From a checkpoint of a small image classifier.
Data: trained on histories of elementary cellular automata, time running down, 2.4 epochs.
Rows from block 4, named by matrix and row number. Each number is 128 + 24 x the weight over its row's rms, rounded and kept within 0 to 255. All counts start at 0. Numbers have three digits each. After the name is the row's rms in percent of the matrix's.
# convs1: 3x3 conv, stride 2 (model.blocks.4.convs.1.weight, 56x56x3x3), inputs 30-35, a 3x3 kernel for each
convs1.0 105:147135125136136184145192114124112114127139125110150148140160154145118154105167145135108096151154148062133160127133124165111153153171146126159156150128162117136176
convs1.1 099:109104116101138107116129150094112115095167132141100091162173184145143164096113117142110145167138097077099151132124184189137129159166124142115136126102108097135131
convs1.2 100:083115112123135111098099098123158111165126150165147112135135131150150151136152160138119153112134124167138145092115105154098135099140137141105092106110104150147126
convs1.3 105:123146149134132139092104112128132142193139137190181098114094158098122119125114132153122105121100099139116152119127104113119117101113136119099133138119140130147112
convs1.4 105:108152103150114124188116158120143169165142139141114107139104121089130121142120117116108105147130106107151133138177147128124160126156210147137117083151105162132112
convs1.5 096:097114103110143105124092145130088087075128086096117121126163116193192134193148116123174147136115112108115156138128103167110136147113145119134154111114117161101117
convs1.6 093:131125106133112163120136133144127093123154132118123073087091141104121143099158126118098085122103121159147092127117101146138090135117113125098113151143175172169154
convs1.7 101:138164138136152175109110155131131104123101142131142133106131145100148101111124108122123159121135107114153140137100126113143111108120124126154184131158145142152148
convs1.8 106:125141119171153126143159175094145159143155124107155158117103109096123080085125147156089116123116145119173134092120081104135127127124092128129121133126155145147154
convs1.9 098:108081147097147131125134116120133153164138122166156149093084084132117105103125122126130102123146069150118112163123173167134114123130127081082100130106144105106138
convs1.10 089:075147115134159104143135073124128154123121115098119123140147138131167165151131137136161095121108087152115086121137111101144122121115117125126150155126160140133098
convs1.11 102:114107138130114132108119072113151134138148131103077109133118143114130168138106147094106164127129064166110099090089116142111095104123086176141113136113133142157132
convs1.12 098:118162142085097144112134131162137141158129144142156127147147090126102120128132133113102097085107064059105122107189128178151190156193168092148118129135145120183127
convs1.13 096:138114124126175128115135165122161145140103160138130111134143141145140107115128156115116071102093117108096119135134138150180143157123141124134123125138144149093146
convs1.14 102:103125184117167121175161106125127135166145114127117084099106105116137170133137169144147111146133102094164147102084109117116122133125149141138135107100137111141092
convs1.15 100:156143130198097095166147154126131109107128116127125142131117118115173127123140144142113126136129133114149147141131120129132154123115123124112084118133133141104091
convs1.16 100:167179147141144161134148133125106088145144084127142124122127141123122147103120131164091136155122129121112138156115129110139109135112110139120098120126131161131122
convs1.17 103:132125128103141164135090131140108130121139151161206186100145126137147111116109146141130126138125158153142133126124087102107122133145143081120136098128090077105128
convs1.18 107:158119122158157089142111092155109143136117125163147126126132134167130126132156150119139156117133133120091136168142143150096145138131130148145098148123092098067142
convs1.19 093:118061137139116141142117118142109115153155107112111125130101100111131076126116120121128154142143182114135123156114128075137099127124087136137140157122138155143129
convs1.20 100:103107115139107109134091106108136135145157102143139122129170176142123145159151161153153072115117136133127170094150133140094151140132152116114115090150091088124108
convs1.21 089:123135165116136105112083116176144122124136119148152126127110110097133135138117154125148166162130065168112127116083156134098145136129121146139165129136164128143135
convs1.22 104:147095128135147119138102121113160148112123161165138141113138118142150145156157125136115133155151140102145155148090085127085132127104106130167150097117139139123146
convs1.23 097:111141171124102155164140155162127119090118108114104093119134125152115119153114101113179132146151165132168137149153134148122188151152163126126126120111152075098112
convs1.24 095:166137079140097169077168186137150118115117114142124146137109108137116125146137115140120081180141137135149142144149145140139131076143158133107087178126147172161112
convs1.25 104:122123090138130167111114173146132112107119111136111135146139108150115157151174176087117125156093132160137143134142106140075124099103102174148071124138117147166156
convs1.26 104:116123136157159110147132084126150149185173141135107105131114135110093129080095124139152129136113147118120132135123104108121107104132115137104103146127150158136129
convs1.27 095:116137113130110124115123197198165092127162108114155146143139108108151114105117159097137132107136138143097137112114111129117117108095091136104143135116114162160137
convs1.28 092:129108148132111141132120124081100109106104123113116132122124088192131115082100079150118118131138127157124124158150130101113159124130129125101114163105087136134151
convs1.29 098:153081094117177108133125141097144138171114093120138143097115135146116136144141137160121117109132135113110140116102109119104081096105096161136123149140196150162186
convs1.30 102:132154155108144129131098138156174128107118141129132153090118092122149135124159142191157104161078147102148137116145142117109142152147145135149176174094191149152146
convs1.31 102:142142134121081135120121134128099117132148104131159093121142114112149107132127135156121171176160157110091144131119127126125165120172160146146118125156084131099107
convs1.32 102:128130143137135095119131104136124151132118132135148106123146123148144110131110097155144122161158133159122154151137147129120089117165125121160126117090161136124126
convs1.33 103:138103115109129090115122132116169159123143121088084120123102101125138063145136081105114163171143108150116113112148147102114121140084127137144158138117187148155124
convs1.34 099:145129166145121135136154123173139109150158103154143140111126116123148108142124106134139147143125109155109114128148086158131147148128151130144136110160141152149173
convs1.35 102:156127116115093136074119158087112122113111074137109132111133085119112098100099105129072125124130087129120108123106117158136083110089103126127138091126102130123123
convs1.36 105:105137096126130130120126144113119138100150084126100107154113110132107144130076133083120116124107097129116111116172153153129162144150122146102124132099136093125115
convs1.37 105:084119114097111080105124091142099104133114068134125093114132113090110095168102124097093114116088121138121105132097128119128107157140144162145149152163144097162181
convs1.38 103:098135087106148145130140102130134104080165130106153152146105086122140174137128107131098121130133140152135097124118112188150140125148116137116131135089118078118124
convs1.39 094:129150132099185126144175148115117131126114075149140089124137153107135144146171137119117126173144138179153143076103072120099101125069090147149159122144172132181160
convs1.40 096:134113132141156155112090102134080102074117110120147077127168166144129130126122135129116127125109150124117097104131124145195090131142152133119099133119102118107169
convs1.41 103:160174113120172122151160124132133117117126142062088126142109129088109145138162153127108111114159111086057090105095141106156147072125139091109172140117115124123148
convs1.42 095:135131115113121095117148126125100084130160151110111131116113134097090131129136163154123084164070124127100125145160137152154141148143145162123115158123088115127140
convs1.43 097:136118160102112140131121129175129169175100161181158129130166115153123162178180177121103109090116095095088077112126142140126157180152137137112097087141136115098139
convs1.44 105:158092075157120138146115121172128114157132117135156133138138127101128177125098127139155148145133141132119137168159163110160164117160107133133136118104143185137198
convs1.45 096:133162139151097126098121110151125137147157120155183117105128104147140144093100130106115149111115132178149130116122098085136128126112102147122121092107087126137111
convs1.46 098:132122156094141073123113070139148172162178149155143129136121170124109146152133124146160119120138081153143127115130114107118098118132127130151098141161173123140141
convs1.47 111:132134151134119158087123135182142126120153131120135139146156137177138128205158063119133145157127150148124113153108138073138129104122135175207137230113077154088050
convs1.48 098:138147124121123136115162111115124113069133102134076068107091102124157102131136120105140159120132147110128113126136137127111102110090104139108133075150086113089124
convs1.49 099:108120143139115129201138164158157092171141162134180139122082110138187112140112129135107104156136139145150109113142144156128093152147121152160121122115121119146167
convs1.50 105:132150166143138134138114084151116108187128115152144129140099089128157165116144155111109132141119138130093112118140112117159179098121155120125142149111108165157145
convs1.51 088:107124133108144160132151122127129128110135108132086109148144134158098150164139121094158158158165187138175146159163120153147193143136136135116096105118075147126090
convs1.52 104:124150155112145160155167099136116131182157121141171144131126102161142185134188204136118135137138147113128136141111121151135083138121119138181167160164181135175174
convs1.53 095:127057122142118127133116138143176135189114178149183213106090078105104094115076072118145090129149139118112096118133141162144148170154116126116143107139064097130117
convs1.54 102:126119120148144157151123176102152141132129114132151149171156132169125148134162167114143092113131147154140162138114116109156116094120107072140085136136149131170129
convs1.55 107:166108133153112099129221133099133152146134152144094201107131128112141169110120165121176186143125155150087120113136107091088198115153116123127155093103140137116084